From a checkpoint of a small audio captioner.
Model: 18.1M parameters, log mel input, encoder arch mlp_mixer, encoder activation quick_gelu, encoder moe top_k, encoder num experts 16, encoder width 256, decoder layers 12, decoder norm layernorm.
Training: soap at rate 0.0034, 7100 steps, batches of 96.
Data: trained on struck, bounced, scraped and rolled objects made by modal synthesis, 78125 training examples.
Rows from block 9 of the audio encoder of a small audio captioner, named by matrix and row number. Rows with one number within an expert belong to one neuron, the router's apart. Each number is 128 + 32 x the weight over its row's rms, rounded and kept within 0 to 255. All counts start at 0.
After each expert's rows are labels from the 100 clips, of 14976, where the router gives the expert most weight on average: "responds to" is what is common among them. Only what is clearly more common there than usual is listed. The data: struck, bounced, scraped and rolled objects made by modal synthesis.
# router: router (encoder.blocks.9.mlp.router.weight, 16x256, trained with AdamW), inputs 0-63
# up: expert up (encoder.blocks.9.mlp.up, 16x128x256), inputs 0-63
# down: expert down (encoder.blocks.9.mlp.down, 16x256x128, transposed), outputs 0-63

# expert 12
router.12 [128 141 110 116 123 121 131 167  55  42 120 116 157 127 124 142 155 172 154 166 165  91 216 118 120 153 106 156 150 116 137 102 173 155 135 145 140 139 115  93 112 158  86  92 106 112  78 137 131 170 103  86 111 138 125 124 155 184 120 207  90 139 116 142]
up.0 [ 89 118 155 120  95  81 123 112  91 150 100  92 112 160 134 143 129 130 100 161  69 148 158 172 132 163 155  87 202  94 177 160 105 115  90  99 144 120 148  93  73 116 125 132 167 112 151 101  74 139 189 191 158 210 131 148 101 164 136 158  99 113 129 162]
down.0 [119  87 144 125 167  85 118 134 140 123 112 150 117  94 157 122  74 166 133 139 162  81 187 184 185 133  61 111 158  64 143 129 108 147  78 124  87 150 174 139 108 172 184 148  59 118  98  78 133 120  92  92 158 137 138 141 168 122 152 132  63 203 111  74]
up.1 [118 171 105 141 132 137 113 128  58 104  22 102 149 137 129 121 113 171 136 168 128 103 103 200 111  93  76 170 153 105 202 133 167 187 150 118 134 138  87 128 118 131 106 124 175 150  59 121 113 161 141 104 130 180 128 137 162 153 157 114  85  84 148 180]
down.1 [ 95 160 118 139  98 184  69 129 130  68 121 163 107 112 104 149  93 150  70 158 119 160 124 100 102  89 173 139 112 169 144 103  99  80 134 108 135 127 120  92 206 116  90 152 191 154 142 134 156  84 128  96 162  93 193  59 164 103  73 111 133 168 167 178]
responds to: round plate; mains hum

# expert 13
router.13 [105 133  84  75 117 202 102 111 114 120 124 106  94 130 150 125 165 113 141 112 135  56  90 141 149 147 148 144 160 159  83 134 132 108 136  60 181 132  95 103 121 131  92 170 176 128 143 140  99 103  42 121 191 147 139  92 190 138 166 120  96 114 107 154]
up.0 [164 144 102 180  64 105 124 175 130 106 193 162  67  98 139  71 131 109 149 109 118 121 158 118 112 123  83 105 146 150 168 105 159 100  95 152 103  77  81 102  74 128 100 176 156 126 103 156 105 149 132 115 143 123 137 163 112 129 115  89 184 119 104 147]
down.0 [190 146 128  57 170 112 156 162 177 144 169  91 130  92 109 144 161  93 129  91 144 111 131 154  81 175 152 163 198 113  97 117 124 114 140 137 106 135 145 128  59 119 154 170 105 150  91 158 106 121 103 140 151  88  87 164 104 145 133 100  97 123 129 127]
up.1 [142 129  82 139 134 153 144 122 115 185  76 178 143 139 114  92 113 170 176  85 219 195 125 119 148 113 145 189 177 151  60 130 175 108 136  83 123 130  67 123  76 160 143 116 104 178  89  63 149 108  88 161 102 103 130 106 111 106 119 135  80 165 159 112]
down.1 [145 119 105  89 158 139 168 134 167  96 124 176 102 130 106 140 130 118 104 116  82 155 114 113 119 141 185  75 117  98 123 112 138 171 105 114 178 156 185 103 146 180 172 140 127 187 150 133 178 129  93 121 132  78 148 112  63 134 117 135 120 115  70  76]
responds to: medium; round plate

# expert 7
router.7 [186 127 169 106 112 130 121 129 159 123 145 135 126 160 193 130 107  90 143 130  96 122 104 191 110  82 115 174 186  96 155 118  90 155 103 153 189 153 141 123 111 100  97  62 137 115 144 138  91 154 139 174 139  30 149 148 106 188 135 122 177 150 126 134]
up.0 [129  63 134 120  65 113 136 163 138 127 159 114 125  27 181 105 188 152 115 144  81  98  96  96 153 152 100 180 156 104 127 139 131 132 142 107 150 116 143  96 102  76  52 135 142 144 130 164 139 120  72 119  98 113  92 114 153 159 171 127 132  91 154 210]
down.0 [165  98 134 149  32 133 129 108 106 144  85 116 105 165 146 149  98  88  64 188 118 127 150  91 196 102 159 116  77 112 111 128 175 176 116 115 139 129  80 103 103 145 123 157 131 145  74  93 190 107 147 131 173 133 133 108  89 106 161 118 176  82 135 117]
up.1 [137  82 114 101  66 110 189 153 103  57  91  68 174 131 148  82 118 125 112 158 165 155 161  78 177 138  62 104 132 133  96 121 109 117 188  79 150 127  83  94 106 102 141 106 155 169 188 142 130  92 176 104  93  73 160 161 116 129 169 110 120 135 110  71]
down.1 [153 153 140 157 117  75  77 118  65 133 132 117 112 109 140 103  96  99 148 119 128 107 151 118 200 129  59  88 130  87 150  79 122 176 140  80  66 121 158  98 160 100 120 124 159  77 105 112 119 133 141 134 135 114 161 111 167 136 137  97  81 115 166 129]
responds to: clipping; text has "clipped"; hard striker; scraping

# expert 6
router.6 [177 115  98 169 132 115 143 135 112 160 136  65  84 152 117 159 107 136 154 113  98 135 149 147 160 142 108 120 146  96  79 120 141 165  90 162 158 147 107  99 134  77 156  57 133 104  92 105 112 133 168 120 167  60 165 186 120 112 156 120 162 159 131  92]
up.0 [131 112 122 182 116 145  97 130  85 145 142 148 113 127 159 123 105 154 160 114 174 101  78 148 153 148  86 165 131 160 131 115 174 100  48 128 130 141 202 129 129  84 164  80  90 152 112 148 133 141 139 113 114 120  94 102 112  98 171 123  99 114 183 157]
down.0 [161 153 140 134 124 130 137 151 154  64  83 152 184 183  84 137 104 125  98  68 114 155 159 156 100 132 134 176 106 138 140  88 122 134 135 140 128 157  87 100 115 136 141  97 121 175 135 196  92 166 119 119 132 127 131 146  85 106  83 135 110 117  87  66]
up.1 [ 88 113 126 116 172 183 117  99 101 109 175 121  57 124 150 183 126 163 158 141 196 146  76 127 185 170  79  97 179 119 119 138 139 102 105  52 121 153 144 124 132 138 144 106 122 165 128 133 125 129 117 113 113 135 157 139 122  67 120 136 116 147 144  83]
down.1 [ 89 121  90 148  65 101 141 147 120 103 134  97 110 180  95  85 101 142 130  85  83 119 119  90 217 124 136 142 133 117 118  74 160 151 118 205 178 130 162 140 121  83 193 108 161 132  78 165  94 162 116  88 166 142 141 127 128 140 107 150  84 124 166 104]
responds to: small; steel-like damping; shape: bar

# expert 8
router.8 [110 141  90 147 118 187 147 157 116 127  99 169 155 114  83 105  96 124 127 104 139 172 120 217  89 120 125 138 139 188  82 158 115 118 113 111 145 137 200 115 117 149 156 100  87 173 171 127 154 104 169  89 129 146 104 113 125  78 116 163 144 105 133 119]
up.0 [113 118 101 162 148 119 132 195 113  99 157 160 122 119 109 133  65 112 140 132 130  54  70 123 107  96  99 123 121 112 130 186 184 143 142 102 115 164 171 142 140 128 134 126 126  92 191 143 114 150  91 139 143  96 165 151 119 159  65 155  99  64 111 160]
down.0 [144 138 129 104 151 104 147 117 101 139 149 119 123 140 155 201 158 127 103 116  70 197 165 112 119 153  64 113  93 124 166  93 120 145 182 132 101 107 108  84 163 137  82 105 114  98 122  62 130 116 136 122 110 107  91  88 123 114 169  72 163 118 109  75]
up.1 [176 135 111  91 131 149 141 174  70 100 131 113 182  80 188  74 178 167  98 107 139 122 126 129  38  91  95 139 118 162 116 116 123  89 153 141 112  97 140 119 160 111 174 103 113 212 147 172 150 135 140 123 137  73  59 134 116 136 120  64 144  85 129  93]
down.1 [101  99 134 165 117 160  76 138 116 146  93 129  74 127 139  66  98  86 143 116 133  99  90 167 111 157 170 113 168  99 135 126 108  89 146 128 176 127 125 216  98 140  95 166 126 141 114 163 130 155 108 178 121 102 165  93 152 143 110 126 120 171  88 199]
responds to: large; string; steel-like damping

# expert 15
router.15 [166 146 163 118 142 102 184 156  58 119 162 137  98 176 135 134  96 110 141 148  94 143 101 131 176 150 104 101 172 113 128 137 124 211 140 165 139  50  99 171 144 140 104 112 129  88 149 103 106 172 148 140 130  86 123 192  92 107 179 174 171 125 122 158]
up.0 [110 141 129 118 198  84  94 114 113 149  79  61 113 111  76 134 127 157 134 140  87 120 126 186  93 115 124 108 136 122 120 133 150 111 131 144 176 144 140 117  72 109 170 113 120 179  87 126 183 196 109  97 117  87 142 141 100 116 131 150 165 131  53 170]
down.0 [117 126 146 161 118  78  85 162 100 144 164 141 165 173 153 170 118 113 111 105 124 157 110  87  98 122 183 181 138 141 105 109 101 136 181 111 149 117 129  76 102  81 116 131 119 101 107 141 171  94 102 170 153 118 111 177 168 163 132 133 170 168 179 126]
up.1 [100 133 131 102 108 131 171 153  65 126 125  90  87  66 187 109 144 164 122 110 130 131 133  71 133 149 124 166 125  47  75 151 124 178 116 111 106  74 170 137  99 124 134 143  92 149  46 142  63 165 149  93 158 158 115 177 181 121 139 183 110 152 205  74]
down.1 [ 68 102 194 100 115 108 121 112 162 124  95 159 115 127 158 124  84 123 157 175  87 104 109 177 147 151 119 149 118 130 103 103 120 213 156 160 195  80 141 114  80 118 135 152 150  87  91 139 133 150 179 135 128 145 151  86  99  66 115 115 192 135 137 181]
responds to: hard striker; steel-like damping

# expert 3
router.3 [170 107 166 142 106  78 121 113  65  75 143 156 167 108 103 142 140  93  86 128 155 161 150 175 150 140  82 118  72  70 171 103 126 147 132 116 135 115 131 181 165 142 144 151 176 119  95 138 146 166 133 124 120 108 163 129 165 111 124 145 105 170  81 136]
up.0 [106  92 143 134  93  46  77 116 106 161 137 201 111 105  86 111 119 170 116  87 150  77  99 121 157 139 176 153 110  92 111  96 153 100 113 142 134  97  82 110 106 136 130 114 116  81 161 123 126  83 135 103 146  73  94 153 169 155 134 131 100 145 166 163]
down.0 [125 176 119 143 147  86 213 132  32  79 181 116  92 144 162 204 164 114 161 120 142 129 188 126 107 200 119 110 126 187 104 128 150 106  89  94 134 172 130 149 150 159 126 145 109 128 135 234 161 161 107 109  93 133 158 160  84  77 114 105 148 123 126  89]
up.1 [104  84 170  62 139 131  99 163  81 102  76 177 145 119  89  90 185 202 113 196 133 131 122 156 119 133 102 155 165  33 164 120 121 168 104 112 126 100 139 117 161 107  83  87 137 135 158 204 111 127 121  93  85 121 130 143 156 117 165 130  86 129 120 151]
down.1 [130 174 164  94 161 176 114  60 131 139  94 131 135 106 123 139 164  73  65 116 145 190 158 107  82 132 118 127 119  81 134 127 123  92 171 201 148 186  89 115 116 232 109 137  96 101  95 183 127 116 138 126 143 127 166 108 164 143  92 131 114 151 141 134]
responds to: one hit; rubber-like damping

# expert 1
router.1 [133 136 140 154  96 127 145 113  88 121  92 111 141 121 101 141  82 135 126 109 165 175 168 127 135 126 120 120 177  73 182  47 100  78 114 125 136 156 114 130  88  88 135 190 166 138 172 148 166 196 189 169 104 118 113 146 143 130 150 114 181  79 117 124]
up.0 [ 92 133 130 124 152 114 149 130 111 172 100  95 205 113 100 107 118 135 177 107 166 144 156 160 166  75 113 101 118 107  96 183 123 170  97 126 155  68 143 133  88 115 113 135 179 171 170 157 148 169 115 145 149 127 154  40 120 116  48  75 208 133 123 101]
down.0 [145 115 118  84 131 100 128 104 205 140 139 165 132 135 141  99 144 140 126 139 142 126 153 170 129 128 164 109 121 125  98 151 106 197 133 118  79 113 157 143 102 116 165 124 145 113 133 149 134 144 175 105 106  31 138 149 163 120 223 165 113 119 164  96]
up.1 [109 108 165 102 102 131 183 105 106 132 169 102 178 160 136 124  77 156 147  95 132 139 123  95 104 118 164  99 118 152  84 102 115 141 133 138 140  96 177 146 182 101 167 105 147 184  56 149 130 165 130 121 147 117  64  79 105 220 125  90 123 122 118 128]
down.1 [138 110 103 131 116  96  94 152 143 130 143  86 172 171 156 124 102 173 114  86 146 143 114 175  98 108  93 168 165 105 106  87 158 204  52 143 205 188  61  95 122  97 172 163  98 110 149 184 110 120 130 144 202 101  83  89 148 141 136 129 109 130  65 109]
responds to: reverberation; text has "room"; text has "reverberant"; bouncing

# expert 0
router.0 [176  67 127 132 143 110 131  91 161 132  97 108 122 147 110  99 106 157 140 119 147 121 132 108 153  72 137 118 139 164 129 142 107  96 134 213 144 147 120 127 147 139 121  65 119  85 178 144  75 147 141 169  98 132 115 187 136  97 171 114 141 121 184  93]
up.0 [144  48 101 110  94 126  91 198 179  69 168 107 147 130 144 107 156 115 197 147 159 147 122 147 129 162 100 153 148 130 121 131 127 141  68 152  74  80 134 155 148 153 153 120 145  89 134  93 158 164 136 131 129 161 151 125  99 120 122 135  75 131  77 128]
down.0 [125 171 139  93  88 141 151 136  75 157 147 103 121 136 193 154 111 107 153 153 125 150 111 132 138 159  98 139 181 203 132 139 114 113 191 114 126 145 132  64  61 109 157  72  67 113  36 157 176 150  97 161  97 127  96  90 211 132 110 141 130 119 159 155]
up.1 [154 160  86 112 136 118 128 185 169 116 148 109 113 129 120  88 143 164 110 114  67 140  72  99 129 125 163 130  96  83 166 196 191 122 184 118 139 121  97 111  95 158 136 156 124 134 132  66 158 147 163  58 144 156 104 120 115 114 131 154 131 140  56 126]
down.1 [153 112  83 115  51 191 130 127  78 154 113  61 152 101  91 147 196 168 112 209 151 121  86 131 127 107 143 120 177  89 133 145 128 104  94 159 135 142 151 136 146 164 121 189 140 108  71 202  91  76 113  83  99 128  79 147 128 150 147 107 104 131 100 137]
responds to: white noise; plastic-like damping

# expert 14
router.14 [158 121 196 117 123 147  69 188 123 117 105 135 148 123 167 122 144  85 180 140 137 166 100  80 142 114 157  60 163 121 107 105 101 110 176 157 115 104 121 147 134  79 160 153 100 102  97 105 111 146 211 163 117  58 112 174 103 139 161 109 183 121  98 123]
up.0 [114 141 159 158 139  78  81 114  99 132 128 158 149 167  69 164 163  76 186 121 189 112 110  41 108 115 120  88 158 147 185 154 145 128 127 133 114 121 124 131 195  86 114 134 154 153 167  91 123 163  61 150 147 128 150 108 196 126 132 149 129  97 163 130]
down.0 [ 79 145  97 100 118 125 128 114 173 125  99  91 142 162 143 157 183 148 126 158 110 172 137  82 114 158 115 136 156 140 100  96  89 125 162 108 145 107  95 111 131  84 149 134 139 116  90 157 114 120 105 203 133 168 155 227 110 113 124 112 125 100 121 137]
up.1 [150 106  70  91  76 113 173  99 139 121 107 178 113  88 147 140 106 115 142 129  63 171 204 127 112 135 148 169 127 163 103 149 115  50 128  81 101 188 141 113  87 113 103 148 149 142 176  58 174 128  55 138 123  75 145 130 117 150 127 149 143 114 132 124]
down.1 [132 147 149  80 131 173 126 146 165 147  65  64 106 117 123 133 109  99 124 153 115  86  85 108 157  65 164 132 125  91  99 105 157 115 184 136 135 128 126  99 112 128 120 181 124 118 164 183 164 129 127 113 100 135 144 172 164 125 140 146 149 126 156 136]
responds to: medium; membrane; steel-like damping

# expert 4
router.4 [122 126 102 221 115  93 107 103 180 201 150  65 136 142 102 119 114 141 136 120  96 105  76 113 137  86 116 113  68 125 157 103 138  76 114 114 109 149 111 186 145 105 133 179  94 143 162 117 176 110 203  97 162 106 141 104  98 102 111 115 143 138 193 191]
up.0 [173  80 151 141 144 130 113 184 134 123 101  48 105 124 136 142 134 106 109  90 145  67 110  97 117 124 143 103 145 143 117 157 180 125 113  71 146 160 132 149 126 186 112 102 178 126 150 144 170 167 154 115 145  84 149  88 116 176 156 173 162  84 104 147]
down.0 [131  84 115 155 204 146 115  76 120 109 185 112  95 175 119 133 129 126 108 105 113 136  86 141 138  99 160 125 139 129 166 115  82 142 146 124 108 135 140 143 102 130 104 140 126 108 150  95 119 120 133 157 130  95 109  88  96 162  88  88  95 102  96  82]
up.1 [158 107 153 121 131 129 116  76 199 156 177  68 107 160 111 178 142 177 139 127 139 128 180 151 164 114 113  95  99 101 121 148 154 173  90 105  98  59 209 132 125 117 140 115 126 206 101 138 121 121 117 153  82 127 134 114 129 114 129 151 158 154  97 128]
down.1 [134 191 115 128 150 119 140 119 137 148 116 130  99 140 147 124  73 132 120 152 136  62 168 132  91 112 125 116 128 122 178 115 145 182 180  80 125 111 124 102 191  72 140 103  98 137 154 148 124 126  65 116 210 151 123 127 113 149 133 158 137 121 115 153]
responds to: medium; material: steel; square plate

# expert 9
router.9 [ 84 124 141  88 137 150 169 121 137  96 114 135 105 121 188 119 130 145  84 138 115 130 102 153 139 123 133 155 103 106 150 154 121 170 127 113 103 156 172 143 130 111 151  84 152 165 151 117  82 111 137 166 159 200 122 114  81 115 155 109  78 182 120 118]
up.0 [148 154 113 139 142 171  88 121 152 148 132 221 188 142 138 142 167 171 107 142 141 166 138 215 135 136 187 181 123 116  50 103  77 114 105 131 103  95 184  96 140 128 142 147 151 114 156 127 136 115  91 142 109 143 144 132 127 125  84 117 105 196 153 171]
down.0 [149 140 135 115  65 134 164 158  85 178 127  58 127 158 162 157 115 178 137 102 126 174 182 128 113 145 161 124 194 155 127  92 141 150 115  53 108 186 100 174 113 144 155 138 161 159 102  98 128 153 135 156  76 111 168 151 178 161 125 216  97 150 162 172]
up.1 [126 126  75  85 124  93 127  89 167 136 117 130 127 202 167 143 178 146 127 143 126 183 143 171 143 188  99 113  74 208 151 165 178 127  80 135 113 122  48 125 133 108 121 121 146 121 168 111 134 119 210 107 200  99 133 161 129 170 152 133 172 146 182 101]
down.1 [110 128 146 138 130 123 133 115 154 141 120 123  82 191 102 170 164  88 166  78 103 194 193  88 131 105 142  82 130 177 115 119 138  71 150 158 143 154 149 143 107 133 150 114 160 117 157 154 112 150  92 178 136 180 140 112 110 109 125  92 128  81  98  42]
responds to: small; clamped rod

# expert 2
router.2 [144 150 144 144 134  53 156 169 103 106 131 137 177 138 108 144  83 151 108 131 119 140 122  61  98 152 116  76 155  99 157  71 129 114 104 157 147 152 117  73 169 152 114 154 146 126 109 141 191 116 147 105 132 131 120 144 125 112 120 125 106 187 110 164]
up.0 [178 139 119 146 159  81 131 138 172 128 117 124 169  94 112  71 118 141 168 121  85 134 138  46  70 133 113 132 145 164 171 151 105 129 122  97  78 111 118  99 172  65 130 133 156 108 150 144 167 123 128 153 175 140 150 132 120 122 134 116 120  67  97 142]
down.0 [112 129  91 137 107 177 117 110  98  85  86 133  74 189  64 190  97 126 119 156 175 179  99 167 124  89 138 178  95  56 119 138 112  96 153 105 153 179 143 123  84 142 106 129  83 123 105 133  96  79 112  98  84 148 154  65 145 144  88 150 120 139  86  63]
up.1 [ 58 125 139 125 118 128 130 135 153 102 155 107 157 139 128 155 180 156 133  91 168 140 137 108 111 143 209 163 146 135  87 179 177 151 134 124 104 162  98  82 136 137 137  80  73 127 158 109 137 136 114  75 154 112 157 139  82 136  94 174 129 141  88 133]
down.1 [ 59 170 110 135 120 101 107 136 151 185 156 112  76  84  96 128 158 151 150  90 124 182  75 204 112  64 120 215  95  88 131  75  88  63 115  78 179 112 143 152 124  96  72 144 162  88 129  50 139 123 117 121 155  53  90 163  83  69 162 147 166 157 107 123]
responds to: large; bar

# expert 10
router.10 [144 173 137 126 153 151 109 131 164 168 118 158 192 142 126 124 155 105  99 129 181 175 133  89 113 146 149 148  98 143 100 170 143  89 126 123  56  99 142 161 150 152 162 153 104 199  97 119 135 104  92 189  73 155 100  99 157 150 135  59 133 118 134   0]
up.0 [128 179 122  51 117 173 104 120 105  89 125 137  95 117 129 163 119 114 134 134 132 127 110 122 123  87 124 175 150  84  87 149 102 210 151  68 161  63 156 105 163 173 132 110 145  57 162 143 123 125 116 118 167 108  80 124 166 114 124 124 132 113 165 166]
down.0 [ 61 139 170 130  94  48 169 132 156  55 170 114 213 158 146 143 100  91 193 152 158  91 156 142 124 121  89 120 191  84 136 126 134 150 150 120 129  17 142 117 126  83 127 104 132 188 106 146 151 107  77  72 133 173  94 121 130 130 151 113 153 139 108 121]
up.1 [ 92 172 138 182 127 106 150  83 114 113 100 145 104 152 149  98 130 150 158  79 110  94 152 127 109 104 131 100  75 171 168 105 130 130  30 139 106 121 191 113  43 139 118 151 121 149  68 174  83 176 159 113 138 115 113  95 148 171 133 107 124 113 140 152]
down.1 [166 112 135 165  95 125 157 115 118 134 124 102 145 144 123 137 150 190 118 207  69  71 150 170 134 163 124 126 125 134 116  76 125 126 137 124 136 111  81 124 137 127  83 137 172 128 147  83  94  42 124 129 177 154 111 176 130 152 122 134 134 152 109 155]
responds to: membrane; large

# expert 5
router.5 [ 94 163  98 123 150  69 135 128 157 116 170 143  88  94 112 130 151 159  80  85 125 140 134 119  94 160 152  89 137 140 157 172 164 139 117 121  92  68 124 105 136 115 106 151 160 103 143  96 149  95  84 111 173 105 120 114 118 165  36 167 166  81 115 123]
up.0 [138 115 160 116 110 128 179 209  94 130 153 102 112 109  81 191 144 134 166 144 172 159 138 104 194 115 103  89 139 133 149  98 105 178  70 119  94 132 120 121 157 171 169 184 106 108  98 158 152  80 140 106 108 129 127 114 139 135 232  88  78 130 146 152]
down.0 [169 115  68 122  94 136 113  89 132 171 174 135 131 168 129 101 123 112  89 177  88  84 103 103 161 146 130 191 124  58 102  89 153 166 144 152 125  90 142  99 110 151  91 169  99 129 182 117 129 105 142 120  98 108 192  76 140 113 134 139 101 147 145  93]
up.1 [ 87 118 144 148 138 118 186 142 151  84 144  96  93  78 133  70 136 156 126 155 123  77 165 124 153 122 118 116 167  98 203  79 125 116  85  88 129 112 106  57 147 165  93 151 158 113 144 183 156 157  82 110 179 142 116  88 150 155 198 162 142 102  93 155]
down.1 [101 136  84 141  80 101 116 154  85 145 179 130 156 112 132 162 157 141 102  98 131 133 126  97  63 112  45 144 170  64  95 170 137  94 117  88 119 129 157 129  95 116 112 151 128 184 108 142  90 151 142 166 167 188  50 178 156 172 110  73 139 105 165 106]
responds to: small; string; repeated hits

# expert 11
router.11 [110  84 174 131 125  82  95  96 146 157 121  96 109  98 122 160 110  72 188 122  94 109 116  87 158 124 137 150 127 121  84  63 100  73 167  81  84 126  88  98 127 102 130 117  84 143 113 123 125 159 186 103 106 105 115 132 160 129 109  79 113 112 151 105]
up.0 [181 140 131 117 148  87 164 110 135 121  78 144 192 151  81  87 147 109 179 111  99 125 131  62 136 140 190 159 126 184  86 168  85 102 137 121 120 123 149 172 104 112 139 100 126 118 142 106 120 163 105 173 128 104 104 159 157 112 110 117 197  99  73 142]
down.0 [ 53 145 150 110 187 103  97 134 141 154 155 128  93 126 105 113 101 128 143 198 131 157  51 110 127 146 157  95 148 112  96 108  88 110 147 119 153 109 108 102  92 120 170 154 117 110 141 107  37 134 129 132 110 156 155 143 141 126 129  62 102 180 135 161]
up.1 [139 109 104 122 115 117 159 123 146 171 148 107 143 138 125 111 161 179 131 137 120  78 185 106 178 147 104 105 162 111 131  83 104 128 122 127 153 108 208 147 157  74 121 148 133 110  75 112 165 187 160  96 151 165  57  72  96 119 193  53  86 101 126 158]
down.1 [111  85  73 112  88 145 101 152 166  88 113 124 148 125 166 173 178  99 124 159 152  82 117 160 138 123 191 143 165  91 153 181 181 121 104  94 117 149 109  95 159 161 142 111 143 107 169 158 141  67 168 127 119 146 126 160 133 120 102 129 111 110 117 144]
responds to: muffled (low-pass); text has "noise"; rubber-like damping